Weights of a small masked image model.
Model: 48-pixel images, encoder norm layernorm_no_bias, encoder activation gelu, encoder moe expert_choice, encoder num experts 32, encoder patch size [8, 8], encoder layers 12, encoder width 192, decoder width 192, decoder layers 2.
Data: 145000 training examples, 35.3 epochs.
Rows from block 6 of the encoder of a small masked image model, named by matrix and row number. Rows with one number within an expert belong to one neuron, the router's apart. Each number is 50 + 10 x the weight over its row's rms, rounded and kept within 0 to 99. All counts start at 0.
After each expert's rows are labels from the 100 images, of 14976, where the router gives the expert most weight on average: "strongest on" is what is common among them; "peak on" is the class under the peak. Only what is clearly more common there than usual is listed. The data: rendered landscapes of hills, water and sky. In brackets: how many of the 100.
# router: router (encoder.blocks.6.mlp.router.weight, 32x192, trained with AdamW), inputs 96-191
# up: expert up (encoder.blocks.6.mlp.up, 32x192x192), inputs 96-191
# down: expert down (encoder.blocks.6.mlp.down, 32x192x192, transposed), outputs 96-191

# expert 27
router.27:49 58 56 61 37 49 65 53 41 55 42 53 38 52 35 53 38 60 38 42 43 68 43 66 43 56 52 59 63 60 36 56 59 41 38 64 63 57 62 46 53 50 42 56 62 36 50 58 38 37 59 50 45 44 37 51 66 65 35 49 56 53 59 34 50 52 41 38 43 61 37 40 37 56 40 37 42 56 43 63 46 48 58 39 38 35 64 61 44 38 49 63 47 63 64 40
up.7:44 65 37 65 48 60 48 57 63 42 34 57 42 50 53 63 67 46 50 58 44 56 58 28 43 42 49 48 64 28 45 52 42 33 43 53 52 40 56 53 38 61 59 50 43 54 47 52 55 65 42 48 41 36 58 70 43 53 48 64 47 37 56 60 50 53 71 64 38 58 55 60 52 65 45 55 51 35 43 40 38 59 46 76 53 56 36 52 40 44 30 34 42 43 41 38
down.7:40 37 42 46 42 40 59 53 81 53 52 57 46 43 50 47 54 48 42 59 59 47 61 50 40 52 60 41 54 51 53 45 61 56 55 33 68 55 53 61 35 38 46 43 37 37 53 51 73 40 33 41 49 55 58 66 44 43 71 53 40 43 41 51 56 38 51 63 56 40 58 53 52 70 41 46 50 44 48 37 52 31 40 54 30 53 47 35 57 54 46 62 69 42 43 60
up.8:42 44 55 41 64 45 48 75 61 35 46 56 53 51 50 47 56 59 48 66 55 67 65 57 42 36 39 48 40 44 55 49 53 49 55 53 57 42 57 58 50 61 63 29 56 50 39 51 52 50 56 22 54 45 53 42 58 56 54 38 47 34 65 35 47 57 67 57 56 61 37 40 46 67 47 53 44 50 27 52 66 54 48 52 35 55 37 44 35 44 47 43 29 51 36 60
down.8:45 55 60 60 51 35 41 37 43 75 43 53 56 39 51 51 49 68 56 51 42 50 53 30 38 27 69 56 60 51 58 50 63 52 58 47 58 60 50 43 47 44 42 41 48 54 26 41 40 55 48 47 41 50 48 47 53 54 49 47 52 53 42 63 73 42 67 61 54 54 53 48 53 50 29 41 46 61 56 50 53 75 48 58 44 52 38 59 60 64 60 55 42 48 51 46
up.9:49 56 41 27 27 46 42 45 46 45 56 37 51 51 67 41 48 52 60 55 46 52 43 49 43 53 47 58 51 50 40 31 49 51 51 48 62 56 42 60 47 73 70 45 42 61 61 40 38 53 40 60 55 62 76 62 56 57 30 47 47 51 39 67 40 52 69 52 60 29 62 41 47 56 52 70 55 59 45 58 59 53 46 45 61 41 57 46 61 40 52 46 31 58 42 51
down.9:43 48 17 48 42 43 39 43 55 52 44 44 53 58 43 53 35 44 62 66 69 48 45 48 44 61 42 61 39 44 51 41 50 55 53 47 60 58 45 72 38 56 54 55 59 50 54 60 49 44 48 45 55 37 62 51 54 59 33 42 50 58 47 60 38 45 49 57 63 53 57 45 51 48 65 53 47 51 59 41 54 39 54 51 47 55 42 58 82 52 47 37 50 41 49 37
strongest on: night (67); purple alien crags (37)
peak on: steep ground (40)

# expert 8
router.8:44 60 48 59 41 47 61 44 42 57 46 34 43 61 37 54 42 62 37 47 35 62 43 61 45 62 43 58 62 57 34 56 61 40 42 60 62 60 61 36 60 46 45 61 64 40 60 51 35 36 52 45 37 53 38 48 62 63 38 52 51 38 52 39 46 61 35 34 47 64 42 41 43 43 42 36 52 55 64 62 45 52 55 44 44 40 63 59 39 51 41 62 42 61 62 38
up.7:54 39 55 42 51 48 46 43 57 48 62 45 50 48 72 48 73 44 54 56 27 53 47 45 62 49 47 46 51 39 20 59 47 38 47 52 36 54 50 46 58 53 36 66 47 58 45 33 51 59 51 46 50 49 43 59 33 50 40 50 54 47 51 43 49 60 53 32 36 64 60 47 67 50 79 41 60 47 41 48 50 41 52 50 55 73 53 41 49 46 55 60 46 57 67 50
down.7:46 53 41 35 45 44 47 48 48 59 70 48 51 40 48 61 51 46 43 74 56 51 58 45 54 73 58 39 52 44 62 51 50 48 35 58 46 50 51 32 67 53 33 59 51 54 32 50 48 49 57 48 42 53 45 45 57 62 52 34 26 41 44 47 53 54 56 55 28 29 49 58 63 66 53 50 45 44 29 50 65 51 54 61 47 51 47 31 51 56 58 60 72 47 51 54
up.8:55 42 48 51 39 60 27 48 53 56 56 69 44 43 63 53 72 72 79 49 54 55 75 69 54 45 37 49 61 56 57 46 54 44 42 55 54 55 52 43 51 62 49 49 45 64 43 40 54 61 48 47 32 50 58 51 43 54 28 61 46 46 67 41 37 48 62 38 39 49 51 54 44 54 41 56 33 45 34 50 43 63 57 77 57 59 54 45 60 44 37 55 61 47 45 60
down.8:59 66 50 61 47 54 61 49 51 42 62 54 63 52 49 43 59 42 64 55 70 62 73 48 51 48 47 39 43 36 52 42 58 65 57 43 30 62 53 37 48 43 57 59 47 53 54 53 46 36 61 55 53 46 45 30 51 42 63 55 57 33 42 31 43 64 39 42 73 46 28 40 52 57 48 63 61 40 43 33 42 60 50 38 42 60 53 49 28 54 23 48 49 46 60 44
up.9:48 65 53 50 51 48 47 60 76 54 44 55 50 45 46 56 58 57 51 39 48 68 54 57 48 67 59 58 44 51 61 37 49 53 28 57 41 54 53 57 51 66 53 57 49 46 53 35 67 48 47 37 61 51 37 68 57 40 61 40 29 71 55 40 50 36 47 66 58 60 54 43 40 40 52 42 49 46 36 63 60 67 48 37 46 45 33 54 44 55 44 48 42 41 60 49
down.9:47 62 53 69 61 30 62 48 51 49 47 49 29 63 41 37 44 66 48 46 63 54 61 51 49 67 48 60 56 44 60 51 43 44 52 57 63 60 60 44 48 55 49 53 48 45 37 52 35 59 44 62 48 47 57 45 42 47 38 51 58 48 62 34 41 36 41 52 58 28 51 41 55 49 50 43 47 65 29 44 44 43 49 37 39 35 56 56 58 58 52 51 64 23 42 57
strongest on: night (99); high relief (66); dark volcanic rock (46)
peak on: steep ground (80)

# expert 11
router.11:44 60 49 59 37 60 62 64 46 51 43 44 37 31 40 50 43 62 37 45 45 56 47 59 41 59 70 60 58 57 38 54 60 42 39 59 63 55 61 43 41 55 45 54 56 38 58 56 37 39 41 50 45 68 44 44 60 60 43 51 56 55 62 37 31 36 43 37 39 64 37 75 42 55 39 37 35 60 32 61 50 58 41 42 43 40 60 55 38 38 64 58 52 61 56 42
up.0:38 31 31 59 51 41 39 35 61 59 66 68 42 50 53 66 52 54 62 52 55 47 52 31 50 30 38 71 56 61 44 42 46 53 52 61 52 46 34 62 37 40 67 72 45 53 60 40 67 60 46 57 50 57 60 63 54 57 54 50 39 53 36 38 46 42 39 52 54 56 48 50 62 57 54 43 49 33 43 45 52 46 40 50 37 66 55 41 72 48 42 34 52 69 65 52
down.0:43 56 36 48 53 56 63 45 54 37 51 53 55 46 55 40 54 36 48 40 48 48 65 61 61 42 67 52 42 71 54 56 59 43 58 50 58 59 52 57 46 27 66 54 56 38 55 52 50 43 38 70 54 49 45 63 42 48 57 55 44 37 43 49 25 49 37 52 66 52 57 65 66 56 66 36 49 57 62 56 64 41 68 33 36 40 48 61 63 46 54 63 43 64 66 43
up.1:29 25 42 58 40 54 48 40 30 58 46 54 52 49 50 57 61 46 58 43 47 52 65 79 49 67 59 52 55 48 63 52 47 47 58 51 52 61 62 34 53 58 55 34 37 47 63 51 52 52 60 38 53 52 54 52 59 39 50 46 58 50 52 43 41 53 58 48 58 39 44 28 31 46 51 54 47 54 46 50 51 41 50 54 60 36 38 49 61 39 47 64 46 49 60 36
down.1:74 41 58 46 56 52 54 50 47 56 50 55 39 43 56 67 45 62 55 57 43 51 54 33 62 59 51 59 46 49 46 32 42 52 39 56 52 64 58 41 50 52 41 35 42 34 52 40 45 55 44 56 54 60 38 55 45 43 25 60 58 38 61 48 42 55 56 40 53 60 44 27 38 38 59 44 50 56 61 63 37 32 64 44 63 46 45 47 83 51 59 70 54 46 46 29
up.2:41 41 58 51 55 40 64 43 58 65 61 60 53 52 52 45 47 56 51 52 53 37 47 55 38 47 55 57 72 39 42 56 37 58 47 57 67 50 61 48 35 58 60 58 39 68 70 50 67 47 60 45 59 54 57 64 53 48 24 58 34 55 39 53 46 49 50 58 66 35 52 46 51 53 50 47 43 48 61 43 65 43 39 63 40 57 43 50 59 59 54 48 46 53 55 61
down.2:52 63 42 45 52 25 54 42 60 55 52 42 71 45 39 53 42 35 55 51 37 48 50 48 36 48 43 46 67 67 60 49 47 48 65 53 52 78 71 69 52 61 55 45 60 58 53 40 40 53 61 49 59 32 40 52 65 53 51 47 53 57 51 51 44 36 44 44 51 46 73 49 51 61 38 42 43 65 61 53 59 45 53 49 32 51 42 59 56 41 56 63 42 42 57 46
strongest on: noon (78); desert dunes (51); snowy peaks (46)
peak on: snow (37)

# expert 5
router.5:32 60 43 58 39 59 59 54 40 53 33 41 37 27 39 62 35 64 42 40 43 58 50 59 43 61 60 52 58 65 42 56 64 39 40 59 62 62 60 43 36 47 51 63 60 37 64 60 38 41 53 58 45 48 42 41 58 62 43 50 68 55 60 38 60 34 40 34 46 66 40 47 40 55 34 39 47 62 51 63 59 54 66 37 40 38 57 58 46 43 67 59 56 61 60 45
up.0:44 39 62 36 60 46 54 49 64 77 55 39 38 42 54 63 42 63 53 40 53 51 54 47 65 58 73 39 26 57 49 39 74 71 42 49 73 46 32 52 47 40 53 46 49 49 50 57 41 49 52 40 57 44 61 35 61 54 63 42 58 60 41 37 52 49 63 37 57 47 53 39 57 62 48 42 52 40 57 44 53 67 50 43 49 58 36 41 68 51 57 48 51 57 58 43
down.0:47 48 43 38 60 37 49 67 53 46 68 54 47 80 52 59 46 62 47 42 52 57 66 63 46 58 47 45 58 48 64 55 37 44 35 38 56 50 46 51 53 53 40 61 58 68 59 60 50 57 48 42 51 58 46 53 60 43 49 39 54 41 45 43 50 64 43 50 57 50 39 61 56 53 37 57 40 60 51 44 52 60 54 41 39 37 55 50 34 38 17 48 59 31 53 41
up.1:45 55 62 39 50 46 36 35 54 48 55 49 51 45 46 38 43 63 54 48 34 42 54 39 57 47 42 43 52 70 52 43 41 40 44 42 57 56 58 60 50 43 33 58 44 59 51 60 61 50 52 42 56 67 49 29 40 54 60 46 57 48 43 58 83 44 53 46 52 49 66 71 72 45 25 55 62 58 69 75 54 57 50 62 45 40 39 46 38 46 60 44 47 47 39 56
down.1:58 41 60 66 62 47 67 37 42 61 68 62 48 44 51 61 65 52 54 52 63 41 44 49 57 62 53 46 50 50 45 61 44 46 54 40 17 55 53 39 38 62 49 45 53 54 62 49 54 53 47 34 46 54 47 29 57 50 49 47 56 40 53 50 42 60 43 50 64 58 52 42 56 56 58 48 55 49 25 68 35 46 49 37 47 54 41 66 44 57 21 61 52 51 34 53
up.2:57 51 51 40 54 50 49 64 59 46 51 57 54 52 59 52 54 50 49 59 48 60 50 63 55 33 45 56 24 64 72 38 69 53 57 61 65 40 60 39 44 65 65 57 37 61 59 59 52 51 38 48 57 54 48 31 56 44 70 69 31 58 54 59 53 53 64 58 43 61 51 45 31 50 47 62 42 43 30 34 61 41 57 34 37 45 53 48 46 44 35 56 32 50 60 67
down.2:49 48 24 61 65 58 60 49 44 29 71 44 39 56 60 45 58 49 55 38 58 52 41 46 43 52 62 52 42 51 40 71 51 61 47 45 55 59 41 58 63 45 61 56 37 54 28 45 48 49 61 49 43 60 43 31 58 52 66 49 33 63 28 41 67 56 69 39 50 42 37 38 52 63 56 71 66 51 45 44 42 53 36 43 60 34 66 60 52 47 64 58 33 36 53 41
strongest on: noon (98); snowy peaks (57); desert dunes (39)
peak on: snow (42)

# expert 10
router.10:43 60 48 61 37 58 63 57 37 58 36 44 43 33 39 55 38 60 38 40 65 55 57 60 39 50 58 60 59 62 39 61 59 39 44 63 61 56 63 41 36 56 43 58 61 37 63 57 38 40 41 62 42 41 39 41 60 62 44 59 61 54 53 41 50 36 38 38 45 64 41 50 41 59 37 42 41 62 46 64 53 62 53 47 40 41 61 60 46 41 64 62 64 62 58 40
up.7:61 47 60 49 37 30 52 39 43 41 58 42 51 48 45 59 53 44 60 48 57 55 69 53 60 64 61 45 40 48 40 47 64 45 58 40 52 49 46 25 58 28 50 49 49 38 38 59 40 54 56 58 45 39 47 64 54 54 63 63 56 40 37 16 67 40 48 48 57 68 53 63 53 48 56 47 48 41 66 48 33 46 49 55 44 52 52 51 61 40 48 54 46 71 51 35
down.7:59 47 80 41 47 28 48 44 32 41 51 54 58 43 54 49 67 59 50 43 47 46 59 47 56 62 38 54 50 72 55 46 43 39 38 36 46 42 48 54 73 46 58 56 41 48 55 41 44 43 40 58 42 60 41 47 44 60 41 50 51 46 44 54 62 55 64 44 53 58 47 44 52 61 50 53 33 42 56 60 28 34 42 65 70 41 57 35 53 47 58 52 64 72 57 52
up.8:52 40 40 56 53 61 47 57 63 47 52 47 59 47 59 59 61 45 47 67 42 43 40 42 43 39 58 47 58 41 55 39 55 34 36 73 51 64 55 40 40 48 48 42 50 60 61 50 54 50 70 39 48 45 73 72 53 49 36 53 64 49 71 67 41 50 42 69 39 45 67 59 55 53 38 57 45 34 36 53 57 51 26 31 54 36 66 67 48 46 61 45 48 53 45 59
down.8:51 60 50 43 47 45 49 54 56 30 61 33 52 71 49 64 59 61 50 56 44 66 45 67 47 47 41 61 46 47 42 35 36 37 64 64 40 37 47 60 57 42 58 41 48 56 46 49 31 58 47 55 65 34 53 40 57 49 49 69 51 47 62 34 72 61 57 55 42 53 22 60 44 42 41 26 47 49 56 54 53 58 51 55 64 48 41 50 26 58 42 35 44 42 49 55
up.9:53 22 60 49 48 43 51 48 67 39 52 57 58 50 51 64 54 45 56 41 48 43 61 56 53 50 61 62 45 60 43 42 50 51 48 46 47 61 53 38 51 44 57 65 40 33 47 44 50 45 55 43 42 47 50 48 53 42 52 60 52 37 45 25 48 45 60 50 43 45 42 72 46 58 29 57 45 56 68 52 57 42 44 74 60 39 41 45 49 54 63 43 64 43 57 43
down.9:52 24 66 49 47 52 50 56 38 67 28 60 47 55 55 54 32 48 54 39 56 48 50 66 62 71 52 38 46 66 40 53 52 40 44 39 49 40 45 44 53 50 59 75 51 30 42 39 55 65 51 53 46 49 67 51 58 59 35 38 59 38 37 39 66 60 67 40 50 61 50 51 63 37 51 45 45 61 61 42 60 44 40 56 58 34 54 51 57 43 40 51 76 46 61 61
strongest on: noon (98); snowy peaks (67); fog (59)
peak on: snow (58)

# expert 0
router.0:40 61 49 60 37 49 63 51 41 54 49 44 42 58 36 56 38 59 37 39 43 64 50 65 42 56 51 62 61 63 35 59 59 41 39 64 61 59 62 40 57 45 44 65 61 38 62 57 34 39 54 52 43 54 38 41 65 63 34 50 54 52 50 38 43 56 37 37 46 61 39 40 36 54 39 38 39 59 44 61 41 41 61 39 43 39 67 61 49 42 50 64 45 63 65 40
up.0:50 42 54 34 55 61 51 53 60 52 60 61 79 41 56 46 55 56 76 50 48 36 47 45 54 53 54 49 61 58 69 53 45 64 41 49 50 44 46 44 39 65 46 54 61 55 63 51 48 49 49 29 57 39 52 53 56 35 49 38 50 52 64 60 54 41 60 51 35 55 55 50 29 48 56 51 43 51 53 45 61 40 71 63 50 54 28 63 49 46 48 27 49 51 54 51
down.0:72 35 41 48 47 41 46 46 50 55 58 42 50 55 63 44 70 29 56 42 52 57 49 46 49 39 55 46 58 61 63 40 66 65 67 46 44 72 30 50 54 48 52 29 41 55 54 37 46 65 46 53 61 46 49 48 37 35 45 36 51 40 55 57 27 46 49 53 55 64 62 62 38 49 73 53 54 47 60 47 49 48 48 57 53 49 55 45 45 43 49 42 47 41 61 44
up.1:43 53 33 31 50 59 46 53 70 46 57 44 67 50 58 56 40 77 29 51 65 50 36 37 49 55 57 47 59 53 53 49 46 48 55 39 49 53 38 67 50 51 38 43 47 48 64 51 60 46 41 46 61 44 58 51 46 53 58 39 48 50 56 39 24 46 48 49 51 54 48 44 39 51 65 57 58 43 58 43 48 51 70 58 51 71 29 49 48 38 39 30 60 40 51 60
down.1:47 57 39 54 51 68 53 39 34 56 58 29 44 36 43 54 57 63 59 48 68 53 49 60 47 42 54 30 63 55 43 59 30 62 54 47 58 51 49 48 56 31 46 51 45 44 64 55 55 49 53 50 59 52 40 65 46 52 58 58 51 50 67 53 49 39 46 48 51 47 58 48 45 47 56 30 38 40 46 40 46 44 45 55 55 57 52 53 42 72 27 37 59 41 74 60
up.2:50 42 50 62 44 45 61 38 36 46 60 59 71 53 61 40 44 35 42 55 43 45 67 52 57 56 38 60 38 45 73 45 36 71 60 64 67 48 40 52 51 48 48 44 59 65 59 58 56 52 33 48 56 48 42 32 46 40 54 28 52 70 37 51 39 53 60 63 60 40 62 57 58 55 54 68 45 58 58 50 51 42 59 49 53 57 42 52 59 39 54 53 41 43 51 49
down.2:39 59 53 44 37 56 55 59 52 33 42 59 65 48 56 40 73 55 44 51 33 52 52 56 51 50 59 47 60 57 37 53 60 49 47 42 32 58 55 50 34 71 63 52 52 52 47 55 50 56 59 44 44 47 46 52 49 45 35 52 33 20 52 42 51 18 58 58 58 50 67 57 65 51 53 55 56 39 46 55 40 44 49 50 25 62 58 46 46 52 51 51 62 59 49 45
strongest on: water: dry (84); green hills (57)
peak on: gentle ground (85)

# expert 14
router.14:54 56 38 64 43 46 62 49 40 48 46 35 38 45 40 58 39 57 39 45 41 59 50 61 33 59 49 60 60 56 40 56 66 39 48 59 60 65 59 41 42 48 47 54 63 47 58 62 43 39 46 65 42 49 41 42 62 59 45 55 56 45 68 38 58 52 41 41 37 59 42 43 41 59 42 36 47 52 52 60 38 55 54 37 33 40 62 62 52 40 60 62 54 62 57 37
up.0:58 61 36 33 54 59 52 47 60 53 53 30 52 40 62 58 41 55 51 55 47 53 60 56 47 47 26 45 40 56 49 48 47 34 46 66 60 60 63 62 54 44 49 72 55 62 44 51 48 60 59 51 54 57 37 27 45 48 31 57 47 56 44 58 61 52 28 64 63 38 43 49 46 47 56 64 50 51 49 40 43 45 51 42 50 45 37 51 54 46 61 36 45 45 53 72
down.0:50 66 50 32 38 42 53 62 53 51 49 54 63 50 46 52 39 33 47 45 39 65 61 35 41 52 43 52 42 28 38 72 53 37 49 61 66 45 60 53 52 56 45 50 53 66 58 38 40 43 45 52 48 44 54 67 51 64 62 45 47 40 59 66 51 56 47 49 56 44 50 47 46 70 51 64 47 35 55 54 70 50 42 36 48 63 40 55 32 51 54 45 44 52 42 33
up.1:65 41 34 53 43 38 46 49 49 58 46 43 56 54 53 42 42 47 44 68 51 46 50 50 31 55 25 34 35 48 38 38 56 44 61 37 47 56 48 51 48 47 59 42 51 57 52 68 39 42 57 42 48 40 45 58 55 48 58 43 43 37 48 42 45 57 68 57 53 46 38 51 40 38 67 47 60 40 53 57 56 37 74 56 35 46 54 53 51 60 46 38 65 58 37 62
down.1:45 49 61 55 44 45 51 63 29 44 58 54 52 60 51 42 36 56 51 54 65 48 48 40 43 52 41 42 60 55 56 45 49 54 35 57 49 38 35 49 57 44 65 62 53 55 39 67 56 61 47 64 60 42 62 45 55 50 61 35 51 42 52 69 66 48 52 46 37 46 44 41 64 46 52 44 58 52 48 51 55 46 41 58 61 63 56 61 47 52 37 42 44 46 28 53
up.2:61 40 45 53 52 45 52 52 56 34 58 62 29 40 56 31 57 51 61 49 35 61 39 59 23 43 45 54 57 40 51 60 53 49 52 55 29 59 52 39 50 56 41 49 48 57 53 43 60 47 47 41 51 52 39 61 50 37 44 48 48 39 69 60 72 54 62 55 40 47 52 48 42 45 35 52 54 45 32 55 43 57 50 47 53 42 45 53 50 69 45 48 44 42 33 50
down.2:61 45 70 45 48 55 42 57 36 53 41 60 18 64 61 64 76 53 42 36 45 57 39 54 58 55 55 41 45 40 53 55 51 39 39 59 22 44 46 66 61 50 49 60 63 61 33 46 61 60 53 35 61 47 45 52 54 47 31 50 45 24 55 45 45 61 57 52 42 45 43 51 65 61 41 46 31 35 44 59 55 62 49 43 50 48 68 53 46 50 42 52 40 49 49 64
strongest on: sunset (100); sun or moon in view (43); desert dunes (34)
peak on: sky (93)

# expert 20
router.20:46 59 45 62 38 64 63 62 41 56 42 61 45 40 39 51 40 60 41 43 65 64 54 62 38 59 52 62 64 59 49 54 58 44 43 61 61 59 62 41 43 53 38 55 61 42 56 62 38 40 63 56 41 35 39 50 60 59 39 49 58 53 61 40 42 40 37 44 39 60 39 34 39 62 43 41 45 59 41 62 46 40 55 39 37 39 63 63 52 42 48 64 65 59 61 38
up.7:47 47 54 56 57 41 57 49 47 67 52 41 54 54 61 45 66 43 45 53 72 57 52 43 63 56 56 63 63 50 52 49 53 50 65 52 48 56 52 72 46 41 58 46 40 45 58 48 52 56 55 53 53 50 68 69 47 33 61 47 43 43 59 57 35 49 46 63 65 42 41 33 29 64 48 55 61 40 28 42 65 42 42 42 50 43 47 53 54 51 47 39 30 35 25 38
down.7:47 70 48 50 42 51 44 56 57 36 40 60 50 46 38 62 44 50 36 49 51 47 59 48 44 39 30 52 49 55 52 63 33 51 49 47 55 48 63 40 51 49 55 57 45 45 63 58 43 47 55 49 38 50 28 44 52 67 46 51 61 69 47 48 54 38 47 51 44 68 61 43 57 40 42 58 52 66 59 54 55 38 64 29 41 47 50 34 39 42 48 53 69 58 45 68
up.8:45 43 69 64 50 42 52 58 54 61 50 47 66 63 58 40 44 55 54 46 47 59 62 46 66 54 55 68 60 47 45 43 46 51 54 59 67 41 44 44 54 46 59 51 58 62 50 41 47 54 56 58 55 45 77 62 57 41 41 53 39 47 66 46 49 52 23 42 56 50 38 36 49 59 48 33 52 46 31 54 52 28 45 37 47 52 51 41 67 57 46 46 29 41 52 30
down.8:47 61 49 51 54 50 50 71 66 35 46 39 54 56 34 74 53 33 44 46 67 33 38 49 62 27 36 55 34 49 33 67 39 51 51 58 35 35 41 56 48 50 57 56 65 40 53 69 42 51 45 55 60 39 35 47 56 61 57 41 48 55 48 48 49 32 53 46 56 68 62 47 47 40 58 56 49 56 63 50 60 48 55 21 66 46 58 46 43 46 36 46 35 66 62 58
up.9:47 47 49 52 37 40 51 39 52 37 38 50 18 42 54 52 41 37 29 53 37 65 39 49 45 58 48 37 51 31 52 80 71 48 53 35 65 47 42 30 55 52 44 48 39 35 48 47 51 43 48 40 41 78 47 64 48 46 69 56 47 70 51 30 59 57 49 30 51 44 59 59 47 46 40 51 43 53 46 57 40 59 68 69 51 45 46 39 59 39 61 47 49 46 65 61
down.9:44 62 40 48 28 47 63 49 60 39 66 44 42 51 44 58 59 40 47 56 46 61 53 47 60 39 49 49 54 48 47 67 33 62 57 43 57 47 54 60 48 62 50 67 40 50 41 77 42 48 53 51 65 63 40 50 53 50 42 46 54 48 26 38 53 31 51 53 49 56 48 50 72 47 49 58 57 67 54 34 57 39 58 40 48 36 65 40 41 54 48 70 50 61 66 59
strongest on: noon (99); fog (65); snowy peaks (49)
peak on: sky (75)